From a checkpoint of a small sound classifier.
Training: soap at rate 0.0014, 15300 steps, batches of 128, held-out accuracy 99%.
Rows from block 4, named by matrix and row number. Each number is 128 + 32 x the weight over its row's rms, rounded and kept within 0 to 255. All counts start at 0. Numbers have three digits each.
# conv: width-5 conv, dilation 3 (model.blocks.4.conv.weight, 256x256x5), inputs 133-151, a 5 kernel for each
conv.3:121118127123120176174112112124095107127210174128140080147145119151163108209112087116191094178094160114177174143126195178154145113135146152195108131100094080107179129202162108110077122084161128178048112130108124170120106140124064110110114121134144103203148096119129194094169166138096122
conv.4:230210113120102165180101097086078128204131130134142094118113070157085159108147105129113121125101158119100116167126116131103171110130134117159101099132127129109166092104141162066220114151086102135179094085155145150161114107114143121163135131072116193160132121182121149114104137146111125
conv.5:167108081146105122164092146098144123071135139131138116168145108095110168079150120132125140127082161167120123117117142111130151118065111117131123088123107125188131089152130205145066080140131141097095161176110147067052122201145114101255129125079150069118136096122137152126124138114118056
conv.6:133122151117123099166113096170139070104150129121108133135149142105106174115125059209154097131124141060068106121133144163150143065162158132102150067099131169145103122191119109122124121079109129180103118182133095082122129140185074165111186131137156084018120140133101128132122141114122164
conv.7:141088088128163114154164120111148142140142153126118105111147147108169132131121124160116172169088179092092125062159119148180105079161070122192210101137102056168112141100148166102154129090181141084147149148144131170104113138101106074132180107154166139101082121155147124141134110139156126
conv.8:085155122128149059147165112125106145100143148157108076132055128121126134204171140148063094195129075103144140088150104166162134108182107110149135159096182058107144127095098094114124155132135147134126129132146162186172087118099110079150125151085116120110146085127090129140089079102106117
conv.9:116122176130117080177123096123115101137112084119102101078108138111159118078130167085132120150128166109101161083103131194122128169105093162095110152108145137098200008129105161125146105108121083113124133133119113172147145104110105141097101089163167108095154137167138123141106103134195143
conv.10:146161154085146108191105156060121124125115135105094121146102123064117169055112122075184160112138106127141120139139153099132153171138095133090162141139162127056080155080164102092153157120099152068090134147122132118111152119134109174122113104213127083186093191166109179146103112178115171
conv.11:120108136155182119130134144117179055175115131086142169142135130091145114125210139119136116129092125113121104072124183149097078187155194090081163127088112090158096075160139068112077070129150135132115152118152114155094174121144113119074117142105105141128147140090146096127134146095171072
conv.12:131112178110121145215118112128099121185056115153119146139110210148111107110184096144148108194098101133127137131111089158126105138137155064096185091168122106104074179122165162106137155099208124160116174167151088169136131120128114089163118139165181147136157096094153071129123111073094066
conv.13:147082056075109132132116124108157121076111095143152129103120129070114078088151083118122152090100145117100100122163137134112061103135112171127123107153129086140053169142111170090213100132130138104099088059127151156131123105164163124118134144097092145160121123156134179114148137120093095
conv.14:211106119146122092138075181138144225170110122132122111114180110090181146195021255112154129038142110106144087125102136173094128148115140152119119112132058179142094122070182193182138105143115126086178150099068171132094071083142147121212088127067108074128180131132103139189136113116128181
conv.15:131127143144107088113219095075226083114079192105100150128120070170140156108198136192106094125093083109129097080125161102122103142107131090123140126100098093080167161145135096127182108219081091186118181103141147163171132116075153155130092125153115110134107153111133119150125131141221057
conv.16:105096098141145178139116132110166095203116121193163106129110111151132116125091126124077168099141135135134138134094095074130169165106115141118109083130081168123140137063082103119160109145129085102173092148137105186089171118102113152120082169096084153174101148112144078132071167119204210
conv.17:147124157146137156073128081181139101107165118138106153089104171189110132092101094166133123100139102145134099162144159109101117090125143129160136129117086062154225097151159122070194133129139079179114144139110127130097110084074086193122204076105141100104130123110176127105096174106156172
conv.18:124135138129170142073049114074137168180120127125092112201116141093080097189117069147164130065149090121173109140119088164140097126175100115112074114107130106154111149101094165085154099160153140106049150137122140114152113159108108147067128158115106122123147110107139126117155113076075142
conv.19:117103150186124156177130114126140111076068158113069182111096147158039093120096104176142089127009093154138067037138184102148079170100135043150163113169151148166122080064099161131072140115136116168100155120144081136163113159095141126180118074131097166170118089141172068150150137143130142
conv.20:095103107164132122062105165083160113116156107140123127115140176089125145136155113069150150121057156146178179144094145113189115146151100159102123120125144083176175094165114098157091085102154177119152160080160107132102172103128163064113093129109139095095202152092099114124119114086114159
conv.21:153107180080097132180095143133116159149114137112179150148115147144177079092131157169098098135087145152145096133118122157135140132159118188154150145106114174153090121174134094081110076133163101087158121128167079174085122146136137140215145062103090116142155181101129088097053069092194128
conv.22:072119168197152096097125055156120208127172089151161128134114166113169102123094128202135166103165162105099140117116161120179079146114123136156184094104087070131116126118116154176140178094113146148090162108118089188147146102163061114166149139135147122136083148129165125165126108118093082
conv.23:134133112123144135080067172092123098218151139147092141110134107139140164088122095171123105091164169092108139117132146077108095138115166147139119168096158118108094147204115160128144138188100088093113150103187134140111133140159126185040175124147151115166124156114129177078135116079115144
conv.24:137090100138134128093072115173102171068136073082128138083125153148112172125092098103136092212170119118062146163126125105219108110135132088057179158155112133115119156126160104137191113137047176112106192169126121117148172139094127140147126092236234107063145132119083095136137085111127167
conv.25:167169146108119123040137133103080157135091132084149196076080115134146129081153106089147103124111140122099066076136123157136117131087118097163066111089146155064155179093139120085093147155150066081108105106079110157132129130135164118056165142127064121112159148108125128137215117111159107
conv.26:102125082097105117148111105123078134127096101147161159078179145076157170114082186158102166168105112136149080097114106084105154133133130124111130100166182122112129096130129135130123183103147137169110103111122174102167169072079103168108109155059135125178147129076158186131117152155161068
conv.27:115129117096070094119111174129143100179121115156207128104173148073168158171075218127113162143110127154116151136102158048126117149093085140165141121156102171114085135110155121081136131134123099124089115103121193107181072111148134115147072140165140135078100149074084191140108116034135120
conv.28:209148111161190117158127062071189128061126121137141101108131079146104106138124141116127167097094097083178139058160106155158145132156096083079126183145096098114127071163138105124134089136086138126086148088101173146110158143131225086158097116113142158119117123138163106131172100118127155
conv.29:125085172167115073123125094150057148088181166185124121127124094132091115121182101123179172126102165189107122152147138076136083124120152144128116156124119120186019206101119122157129113131093131111125116134108161121192118111148140103168044155145103150078091096150177118151100120137102115
conv.30:128071159142107126105154146130121135106072166157113147055149157105104107148131117119173106089132172167126097129138133106158076059138124149127126146117121112138109187130133166133121092127204129134139140111061133127105123150138150114067080166095134165144122070121117079112147120133115080
conv.31:141116136103116088107160114097083154145097147110100070160157102147149156154121091107160137122111172132131118134131125117120138193101147099116106129127127104116146189112189056100133091105199100175076157123147167134088195112148117090129099152135156097175121093148140132114190155139153100
conv.32:132157114168146059133168093104157094110094152115148185134132141158166113140160104141085137155109111128130074119050131096138166114087145162143170108100189126115134135156136116118128166091123112129112107147139125112180101106130174116129053181139140136100180150110091120160137163117153103
conv.33:082139224167118102148076092108118113094122165130151085128112148077079143151130102128165072084113104115095123161144121104202112068133147213102078144105172087176089151117120165174145147130128142140111125123120119167184032117122088201065157134106123137176181101143136199161123175115069100
conv.34:146114138113163142023146109121113143104174181255042144087076145074113108151139121150225117139158099096101177115139124159116120111079162110096163168114183158074174073137134093050134162139125169176077097156089104107124110164119109111118120140134196109180110145143166119104142132109121126
conv.35:185145106188129130097105198131133131186076072126189085134086166099136119133150124227082202077113142074147107142172125135152125132151127094175183089108146106145081119179118151089074107160118142099126086198154100113087138173113118129155128092137159111092119145165101112097132139156142104
conv.36:134057102117111128098147114096113120179172162107063162163143160073067126152066160150133119153086071108131127185143148139105161111077123105141234154154108171078115133086114098070139107121131118129157076118159147136100177119121149104104095105128078167131147138112132149151079111178135115
conv.37:100122154100118251078082127113083134143165148144081149175112088139146145095119175123066114139131126135129153147168101119148114132159158127061130117085227165048107146169132087130144078107152115082109142148075170138113149151093148102129113148132184119113176142100111159129169076107174100
conv.38:086109197152107078125111150126140122101158140088207144166094128119114150089135147068078150140079144071191080107137132123162102128113107192079126115084082153120068157074128164143120207142100093162132081136134186088140158109138077098232150092100107105131148187122090096114140105140172174
conv.39:086141113150164168112146163140116151118091170150147066156061094127064156127093134146152123131147112115134116130098125140156143150109106102146161136140090121105165114151152087100150150097162137103147187057073190117092100129133134102184148117121166088089155136124156144131137133144188100
conv.40:117127136126141104089124126147186130089136104134052109115080110090097143120147125083140096163113127136096145134096073117138177064124100126110136117129135139169115150140153106113173178111169084168138107165142110175199100122096109180090144133082121178169091117137118158144094141121138125
conv.41:138124118135135076142180117154153118092162114083098105131125141126142124126190158155107132085092116147170159120120162146146117132133121099093083131077110100091162181184151106104104174143105118122130143097095125151134090109149128179098131131095104187115120110117162140082053087115103124
conv.42:127128152153128183089116146127137153115106117149138100144142116157103081226101145197214107122091099127125106077075075177134134160169108171118124135092112066156088102074236182119103151091145155142159088153098076120109173182166192123132011126111165131112027093144149137125099119135063111
conv.43:157127097126099142121061176108102138106104135085136130114096143092114115088061146108096120121109140121124127173120101133128126150175130174162119106122102178070142117075178121205139109099128152209139128131097125103111058141207180134092167131068167100169130124105148189134141114158115126
conv.44:141201168130138088097155129109170172128091051136079142118130130162101146149109169123125119151149095177153127047111170186105109117124107081113102149086139110124148109139134108098155134228165082095114142122117108071191113142129201114173107124144113135151118075122131099103104088159166145
conv.45:143124127161154084116092132106113124170143142121164106102133133127144160131147120165123135170192098131120134093112183099092125165125157162085098120129157168104008212184105160056092098118197112087129107187219120144165168134130134115098170113189084112102090098102142093116108135127134092
conv.46:153168114093127164114026099070118132115128129190099097124164129077171083134145153135148132105134163184147095140150136130066154164082084108087117108139142073111098126177144111150173163161084171183061121130150097157122109175166209173133138126115161111101064125171094154137149145144089129
conv.47:153135126053105113112145110170147114050142138120157137105130124111151144110115202046133117110142140201176141125137191125123129150164108114110197146115149065162112156085077171166099134115089102159096186111148108134138093087150056132195242160095089095030144141113090146093120162144115242
conv.48:115115096118132152088131156120151089135153163171132087075116125121149162117126145074179089166173095157091107113175121129121110158092132156074121126137148089053202131076145129113182123134111087108118141113122142122137088135200119138173214083172055151121095131115171142109163150121161120
conv.49:132116088102088114107107117139137117096085118071128134112177138168142115119126126074193079129070197147122154142097143114137115125164101106132138189097085178084185159117099133129122130132082113153109154087164182118179112146125068156174123138130134058138124161114122086128103126134138201
conv.50:103089162131111112092141150165130131052173147151081150081131159125079108163102147065178089149162100111120114167175113112164150109173131121124144070153113108147111127140093110081123159181095144056143124141103153134112175184094089100111115098148112137178176117107128137096125095176109134
conv.51:146077085127102127062100215115147109130089148115119133110136091137152177119124095094143085089149210076133116147147108109063166225071157145163139132075147132067055166087156161108118137090167104113145059113161116108184108102132156094093219100084191114194092137143131197117103107126117127
conv.52:117129157051088121098127104216120134110082095122067164125138142131120149101134140096120164126237193100166147114113108161139145141128108173082132149153141075182069088170085093150094124143092088167115122102139158169075146100124159162149100079083214134115139107115166137160139149089132073
conv.53:115103090157104091120130121123163134091109132111054122145112117077125097151117163105131110168126125111157132116144104168109097100117140079110126140112136096158144075140086138120088159153123144153117163142176095113148107126168115122134121118141061170187159111127096142143075116130084129
conv.54:120124145120096178064080111124128160127114119205109138142097201166110109085129133135132117114139115149149179169103140130166128140095138095127090136170153161107164152095113082114118142070141140140168140131127095080145133078090115137084142118107080152102112093137100191138163135180139138
conv.55:083101134137130127087126136157105142159167067124174115151117093101139135130127153154163150104128078099155099111099124173117097080111091179188081127084170139095073119151153133138075112095160141137123107105107099111140127074089106130156142118064131109169139145129157113116136149099107098
conv.56:104201123129117107164084119167095117130170097083163130123165131180145078089102121123152116096151147171115100157169128130200107126146120142105134115153111101165076105061210146126095091134104135148186159122123110150130104138141130189117052146160129085126092108109079133140114121140079114
conv.57:138126152163140113113136134096121149167127101090118096133152146123140151109128073155141131136187109134105190117082150123148125179144090142108052136086161145162091137089091129201172134111112169167126195156106160157106131111099164092122082095135059236081165103145185120137114127119148161
conv.58:137069208096143177104181127115100147111119105255074166158096137044144107156119083216072089067150149136090119147128102104084128109127104153147129111132125090088177213167119121153104174143097163139128070139111111117096116150099111151153095116073141167133144150175146100117096134115096146
conv.59:196155168132114050128105129122160144162098148138128140157136181123138114222097124128129130111111137142154151103146124164091179079138116173123128157128122059135105135145057144097093176172154146073118074143071102141191085166123124141173112103059182210133121093119094094156120116140065140
conv.60:097119132146102134112132114144113123120157141156120092112081102143108131154149060141168131090138132167135176115164115099126113074121153064179136146149134105117221072117087105155113076160108125175100132174122089110172103151071143162094171086067117186158145149111074074146106157104099142
conv.61:090090117127206079105161170156204089109104132128097160183162105069171132126182091162112168109172082179136139141133125091135144135115105088135089178147137102126088163121157093145153109106133094096090094181094115195147129120099115135182109107190166188098068174151135142104133107140133157
conv.62:118105132139127114136177091105149103131142099156131117161141134108091072134142100137109196102156109096131120115085193124103090132127130098082174137124237092076048223138124089122122164041166090141139122100134108139118164105099022144095132124109104168176126085132089168127098117153179163
conv.63:169169206108149099131141070125118109201128108112087151131130084083144191129120147155087134094163157121126141132160134092108141167168126157072161129114100119133133132111115100116141110123127108136127176117073011149084135148170065154162079141067153186149091118171047135120115134111099141
conv.64:083111112139114150150148123152072137128125092123240184119129157145180120138135154099097090133103135145124165107140101105159057159138132144242144140110117074144147156100073133133135205104099047177189141104102136149151135061124114146071129071134157138146130105141165153125094118129085114
conv.65:095138100138169134143091096164147106182046152101118125123133114171142155120180058142059205112154088154131142128131144111135182120068124116079093126139132096138123108158199135140058115116128174146106136158090158165154142142094103089120132181144160069095119114105151110090118111130100089
conv.66:132112080153169146097144129108167176156169073124079182138162166178082113094065155102166122150118144158154132067074121134106181152085158173096140142131059168255011123112155077129105127137115129081069130170165087126151110178124142208154122047118125142114118124206108152076119094146128073
conv.67:114071149186131127079143126100112105135107165134092179087115092134147152108086119152104109105120130159057118065179123112129112163197112113170120099134140163104163129099165109104106140087141124156152119118124146144169095086121171116101141115121121173133160091099082140139168099169146090
conv.68:126117083151113080165151154147163167115141154153131071124077080156161113104170081107111164144098161147130171102113127141182187093100144148140134115101147165138136119141149150175146072181167167131148132146099115112168082168127100176128106095191147089145070112171155109151106101149115151
conv.69:111161161126142157096038207078130150048105163124092181153051107132119132172166131144128072098141124147121131080105134109137170106104142079160178070110079137117144103157099133143135110076133145140132131107119135113161112134164101187188076091140060086121147125115103114136134138127076088
conv.70:103133107138134149160147109155089147139177140074133108151098081119114158148117168112120121123148159108119126102119110102115111154114146207113147127118113134125095137083120158140135044103105156154187076116161049106130117112134140162152059137136216157078118162156095135154159116140110143
conv.71:181111140160152095105147149108094146120126068142162063115084110140107153059096126143164143033097145084163198147135124115203082069218101137122068178122095132097147107124129138150144079164145119100234133039115200121147135099151103071176130149125079178157105155027140168111138108074103123
conv.72:120129109163103147142133115178176102100134128129066110141147141093121139088150173141107115105100166126106167176145118120127132086140103110118147107112167144144083093107158109151144124136186141157152104135082158074118202111062153136063108116145201191105110179118099136131140121109103126
conv.73:125208184100127058156128137160179068092148145117175145093108100127149150145118088150149125164081113179114101139082124124081078064126119120076094154152131128128148172203103078115128175124095150135081123119090130177141097112138076109149131141056083129183095096081067144117098121084109106
conv.74:091198135125135071086129153127166153083097107182147086075101090099111197155088119068166127165051176130106138146136118136149082103121145144117183104155207077154082073082119196173132119107166132089183101129153126125143157069094143121103098144147132110164106169132168106084127120123148149
conv.75:105150160093236099105154104143117130069142177153075092131159081153104088130183105098161144120160124085116113123154108178168072090102094110170167130143172150164170056158124128140148070154125092150115100162133129121138133136126103140178160038126113069175123172087120167090132138158160135
conv.76:149208130185070167117109089167118085119110110179112163156123098164098141143165114126136149179108091100101105147098162104106099131120112106160162072092138152122163118078124132125093124152121109148113066160063150118127135112173176092144143137137143098123071101206142120114065101138132085
conv.77:155144099148148126220125126133155101107069130046110145078129147085121075103134164057163069046130144152126109131149159184131155105127116179090114150128140134161106133124145132078077138117111121122070182112155176176077103148142096127170159140142137136138109108122062160141141159145132086
conv.78:111100145109164128152103169112138110135076125087143101128095159149113095168134127104200128183175128115129102134112112106112136118161045142105112164141141130168124120143138076086133133122133175110090136114113144090130154127120154076145026130191053112187074118119114078109054116096118151
conv.79:143117101184142103098092222117077127155131130132111104113166093118112138194046164127113115161138164114117102086107110127118078074143096126112106143180150182112060122106106157144094131143177141106128160189093148105071183102173153135157036163118141116123214137074152177115161111100119095
conv.80:137171123081104178142109113121112070169123151162122129111105093128176097146104100224077112177096132111086117136108159135151093127120078119092109178134182129137091068142130147160082134100183197128094144104084089133064162125120135132195125159106085171104098092167162110161139149169153079
conv.81:135112105121200132143151070141084081240129110131101126166132104116138189183098060158125149108138168138172149128135151095118083126116131166118114095133125172059095172101050129089120144122099101147143095137086089130158115078136136130102134066104070203131135103132142091144155149098154092
conv.82:109135199116161068125176144140159141113134118114089133121102128147161046110180174025112168131149087096133066112129160135098132117095189117125158099149131153081149074120111094158173143155123149130135122059138151144168083140116069153128152082135067102160137159141107118112137112139166094
conv.83:161141130113126060187061139091152152156096165110132131160061204100131118095085153115157151151091112174116116136169121109055108144112164118216117113137075099129108233070155132094146154068137101105100178182084066093161134122186102118138099141165114108056198137100125136128141119126101083
conv.84:093112124129137094086163163160147108090182151123140152129144088103128186148171159025134158114136107178108112081168139106074109133156173154156153136099103162042099177104129111152069093079084145120174091145138073151152177119103087152107134191093138171134153125096083154116089119176134160
conv.85:140084101172100107106100217112087150142072131122224122164098138072153111162139130133076098147129116102162082187118129074158075123085092183130099056139190097127135103155099180145132182124106097120162138078126122104156145113140132116159110153138093158136115184120154124152108082054112068
conv.86:159180117154154106138089184172054153151114142109144110175114081096119182155168120070110119124130099133150153132101119143137125172117080124091087158115173104139097090089095155091201117104115128139108126110100139157173112096168176177095215060124098180101169178116131073093120181166126165
conv.87:112145159101159058168150090179082189125113153131155152104104083142110185180119113161140142117175158108127145070132146165118126154150107141108123082130110128156124158090177101242070141129109126101143155121171173137135130106164095109129121056122137087119115123186175138079158120146168154
conv.88:153167135103105026145115173078163153137127133088098203140120145093115126117142172118190131150093134153126102087137140121150128145127129074165099100138120142091135116119131099108095166179152108087128170148147096089201139153114127144153117098147093136130162136184161125177122116084132217
conv.89:175150127117138160141074141131155047118129166125130084132147191100101103142076121154144111118198107138104101124118146150134099154146140180074098080132193133099031127164074106162146135097155087093098155101163150136154090173144238122089139159058122153145104097061101166145122168067090148
conv.90:121141119113148100130097135139139113141250109102112095135172107141113170127136110052171122136102170145108101137140102168131061204114103125127117121120151130138123092169083065212079161060163112150087126120191124108128073133145171136117166138075120221183128139133167127082112118114089087
conv.91:157149147072127108167128114176095094124124167124155115119100122131124108136090101148148129113091147192176160116164148117135118082094110099143117099161030167091188145147149225082139122118090141181186121095103161102197081075059106148097114143143074135153119156154139058107098098078062101
conv.92:143117118098098169091181100092080098114151069102154140154126151116141172147176078134147082145167093163108125070142124148130116176144102146113104108211122141079172132130132122095117156097074099176141148120177124180094115125122143132105096163099168111137150147111159153125181145128119117
conv.93:170142146082115136104126099135138114080068197114175136132097142087117107179146036223071184138104168167088155049153109125120075122091164131135168108157120092191146066115135110221128094097144129120117156170081130131138091148135120143113177094161155123149077118104114155080102140119095146
conv.94:101111148151100096101100132144165173112149107129131113102106165156108108114127090087105136106111122152092130154117115182151097156122097139186093124105133131192116134077208092124106139091163089140090099150094163143165082068144134146083129103101062074071152072099089156128103135152133192
conv.95:137113100161118117096176133139123150017133115163112081197119118153125105109101147096098102098170124120108136083138109128202144103087168119118133087125163080142068143186184123020135141116133136109143069134098133137179110144152159097191168079109098157116208106140141156146150112161136127
conv.96:194168158093081130108167122116153136110107161145097124141103092140188149138122113129098185094128159138156111110100152142162079099123084124028093182114114137111154080088132115177077089151111135178122053093176190143162136152133126116122159151091119118180093149118091149118136087116137182
conv.97:114147162190103129096180114096182120151165095187082114111096152100103134133149097125109149066165117184183104098117170161075105127060144163155080146138104131173117132176145085179117117135114091116128132161153112115159121162109133121135131148166102094140136142079147112050145127108144117
conv.98:103054107106120143142128132069064115073169124094114173154111118093122107139162115134122155110120110134138091173113123147111127097106128134121149101149119095134150116156084103127152085118101153147138139133156111139115158135075186095098083030069071124151153166177164137151126165131164090
conv.99:103161098142134110137168156142134121209164099126125081134131118068140076140132118102180165155158111058137147118161129119167145129110103050059141157155117071094136154169095114092087130133162129121098182161104116137133115093140103161088114110189132101115150145156157117087083127159127061
conv.100:121101103114156091109128159128108074126122127134199063146133118134135118085133124183111144085128104096084146092124128168128140144130137161172055124088181117162125067134143109185091172119161156120218113137087116132118108147132138083136128157156137136154187126073153125142120080082104094
conv.101:091142136074140214116118173073105123125120108120151062138126084051184096115157093136136098064178095118135129113086157162106155119102179174126175202082169163097105063099138131068131160083115129093131137137166099101121138157144148128106119178191080175147100056057128161145136138150151111
conv.102:056142137101175114152196157196156090163080193141146148067123144136158097139153066166103136108083164195061097147194126068105122123160177086103101138125120144163103101139159119157153137119144140100140140159110080181141114136138143103133183113100146072208158112132121161142117121076132078
conv.103:125093123181129115152154115128182122145078170111172137077207138157098009142134112105152164140084095099186101127165101071160105117091118167149090099138105151119108060173158121087112103131134170155106061121143149134081166158180082119140133082111121066126118114133191134158132140093151099
conv.104:153131083114139071112105162155123127111107087148154108113120121153152097123125126175151071069126173132122068129164132180113077082135104112111064140170144089141151086119105127097117113111151198122118153111096153150140162145144136116087069122154124156078102102159107129149140116074142121
conv.105:175103108097135127133135127143108103156118112160145125140132130164110184123116161152129113092136087113149112164134136131131153183167117089104222124092112107117116084100187181124070136082129084104106137127129084143105119140119161035144155140107157122093147079113145120170105160058103120
conv.106:157123166102104205124141133120148142102111116160085128152176143134124102159015167086170130132127145119152115132169130129128167131079128091148143132147085165111105151145144063153133095121126111119112106121149108091133140138097161118086158115146134153125144140149117079113164148113124202
conv.107:158089148149092052144104157139084109144076193174131111120161120117137184155122146092181145132181150133107092143091171162154139157136148159148087098121128143204076142132157121141123151127096137122138154093140138104129123090117096127192081105195107026131139127163108087171121120162137139
conv.108:063120112107133127136150147153135055164153109119207080151113136068108088136136140164131127144172161131103111144122097122141101093104117135183128127159189072148101081155069177106129129115141158087091084156158125092107097112132120118000188134066105188104096141131122140127126158128159146
conv.109:100171137153122167141134190068106173071158075116164148117096106141157104144158177084151145199129143151116116120150116105170161113112140141150152165097159096042249162117159158119149107092138177158074147129158127178153143076091135108009112114186129174186106178132122140112120172150138106
conv.110:155153158143088106146129116167082141141160129094140102107145156102144100204054098217034205142096142088143099129109129096150147100114131119116163122126131115166063062100099166166137138172084144126088141137131084124097043076140120096139129093057223105076159104139104166108148134140105092
conv.111:211229148133140143136090065146167077125216117155133131140145107159131119147099102163144139096080153107157118118141141140072120129167143128080181125100115156141108082139088131144139151097158128141066139114061108177095166104126092150129117117097097069162123094111100107148121075124138102
conv.112:118065190138124189117149099163192122154148116175173160158074124126143134124156098123141216171149106151102153123119134085127133146113104167131135172152120109190143141079133102097113159112102110100127103164075125134128144123077075118088145077113127104106155136115192103110152151133139174
conv.113:128103135182111152068116180053138122105133109090068125135117130140180117147026184179155125121140171092070140125105097139163141099117125102173106178120106155194156106149107077122110111172110181196092143165133097125190062146137132119165120078094130135087088109131163097109122141173101170
conv.114:145083125116123107086183119155081159122101130061128149148134079215132052146138187105083081108156152157167092188110084154132165108172092101144153139122136187123175104088189134079112088171129121118199046158173069092131152073153082162150096113064148132151120126155076094128135154166136186
conv.115:125126156135132095117166144111112195138073126171134127148155191150144096126112139107125079143094122095153087137107112123172121112183108126053135159130111129017193155128081108156082126095156098117069134166107093110094143153078095109144135119085119134153116156129142149139157168149161133
conv.116:179217144153117116160162132127152166127143127056100132157109151137108113141092123112128163085112133090139168128070158145124091182125125137084114107114107088160135102161104141157116152131101134166154165078133148134089157082111175083125140196091182093154156169100121118140102120109111140
conv.117:101065129139174081100117092079074146126102155157157173098123083147181101125153126106127104151121156082104113142100181172146102110027163115113138123177108122200042074119160125134091062060129107137142150114147092119122108190113088115139106102095137148108121120153111130143085081125156132
conv.118:128181127112101178129161110154128147087080081158128125167101157146153085156072105120117185148136129091110101129106084154101123142131063096148173109134098138173161095121139127095085174116113107115147056142084130084131116223167150147144102126121112119137158132154113043146165097117166099
conv.119:084146102132111101147135119127133099148104150111071159118125130142148132115167112159119149148107148108075111150185101133105054101138168111136113101160112132089171134096130170149100108157128112123116183123121170148163133097114161131073187110155085125166101103092154096134189131166139122
conv.120:119172131081138102131167123108107146096176100088095146107107048054181135171117084147179103104132104103112140162135072119175097137109114172136130116132181114088126101137110093138113093123144139145157091126110108123147160114104162149127090166108137151172170169120115113167187097141170077
conv.121:160139137113171114089129121105079174107172108167117071153107122157118134131204049104164144132105135181112131116072143157152124183116129133103142076169160087185081101130165104143141138141158123123163082158128150122109118242118103114147202100087109169181135091108129143134093127157127124
conv.122:098151146145081171180143131072073136103102095131097146142158105111125065105084149072119139185086167102217166160069081160127147134115084105107084096166177169067161068098139111125122093151151134109092085163114111147136050112151132076166085174132074106106196113098131109129168129141117117
conv.123:168102163070159207155165057136145098111145151116167144154136101143191151123180078078155135123092085135139111081152128077140159095101090129107218114120133160108171120133158074124096159117139141090135157070113159149099106062147162137151125105161081129154166118093117116120158145110127097
conv.124:135136127105187099158127114191153171150183099104050182152145069163137139113093064120114158151146133165092047125132136126128106110116127135165120112197129056146180124146184111175107124116157110138167121125114098166131157145112151138167162090149201111145099139107096129154110149134087099
conv.125:118123114117167146124120075114141185115114120096105115195144152119104099177143084129116171101198133123115152091117142146134107086158158154115062147127163080170120137130149073113122150112143193148113093141131133168144094126087109155136172166069157135111130154118124105092209145139144185
conv.126:093121170121157126115131132135101170131085140117134106161077096111141116098039173142131146147134137148140122150153156117133127089179133073094099144120095114080185110144114128100145165105115087114119057153148165128094142208133144149154119118082135139144175136121159106138160121084121114
conv.127:102134157164192123046094112124098111175142153104148068089154141057139123140106107145119170110115110154115112128122180108158096143126125154102114096105157119145121137103175129115159139113142108105091152162171142128066141147137130100121117134158132140140194132034124133109099099105111101
conv.128:093123127113144187141178142084188170068103108068099139154096158133108116163103140089174163123144155169088129099094141106136139160127099081134198110159095162071139125153108171121106104148082110113126204101093072127123166105108125191134151097102087131220127101151151120124107106118111118
conv.129:137108177183141121148110077081190102117158136139121109106157161169095118105140156074140101154154115045159092072157112191110113122063152135152102166132122157173109155105134089123142064184098131124147164117102127083176086110165145119176104115144080105206192097166097154108114131134076113
conv.130:118113098105135128172134107123151120159132131111111123135166093100127145106134115145094120143128205096149154113109164154117169130140148084124109127111192138164131065146119107109120135170100156139143101175142105138105138097100067147135140142144136099105034152156137115160146129135140081
conv.131:076156058129108092153091157172063179101161146158164077107086130163103108132129154129172181132135130168136150145146042140111175119100100133081139143161093122091170201111098096099118158096066091082082117122180071153113085135123103146110115129137122101089095057105065201117117093134146154
conv.132:066203143149161116133072092117145115104147107122095095067112155150098137136122145061159166131091106147159126145174107100191103096130124102152111095126115121072149113156084077158172100128109118128088092133105158166126056150178188094100097145102147116135114166071089118144134072121080079
conv.133:081165106090153062162137114113131097147129116169102095123132191106149123136130111135073117148123175098134139129109124135081071180122121129164107099086087073133081144127113187060106064089148176137131209131169156087126090088111172137080131144161089158101142166170121131103140169132121140
conv.134:171130127148157154166098156152055178101174100140116156150120149102121084104081164105111111167099173149100114118116144164101149123135083138041160154103113097126152161165069214178133103113161140125083109120136107130111089137219134086099117139112103116135110078087082120126143167128113135
conv.135:130096115180111115087160075105163100139107149110156118141155138161151140089119059132161222165144120084156153074153139098111146162073126105109148069126157176076093170131144165123135075089126198154148177181130071162136149096118113170093142194149117114083143098146105129151071102092170132
conv.136:104106159054173075206139109118097124195122144126177133129148156149088100094179124097139151194140103114127132238109088092188114125153135107132113138122156132129085181114168116132105161125171094154127178118115160066101175127116109156154125135182085081159113125111098150144097135140151107
conv.137:104111117119110146136205105131159106132120093167119120135152078067121176196158118099136150093128149146138127091149127116120138113085181131173101099166139221111080088178125123121126116137078149106150172139136128122119118123197127166160100191183107109118128102147153112111116100122147118
conv.138:121110115131153086100129116129099172081143151151113092145144145146125113087116133149144131086145153177094144143108120166126169134140127100134121125139127132167103174122218109068122086133111147147115125176124101108204073116172127171110129128083138084153138097104179147071129117097186160
conv.139:119132131134090131111100119194140156119139162141082077107091143071076113168171164142116120130137103110113122142134156161136157116085108104131115107140162123105137126129134108184148110085160197101155176118084078143093101164114129096114115160099125105123146111105100131152156148111117108
conv.140:080187145113152125118102064163146126117237109132146125088132195134119125102118070151152102119103086117133129174106136112154145120176093130110142168108130092205173080098152144156093142111161086141116122159131156148127099156140185118058148219109145183128129156157108144176131128134084130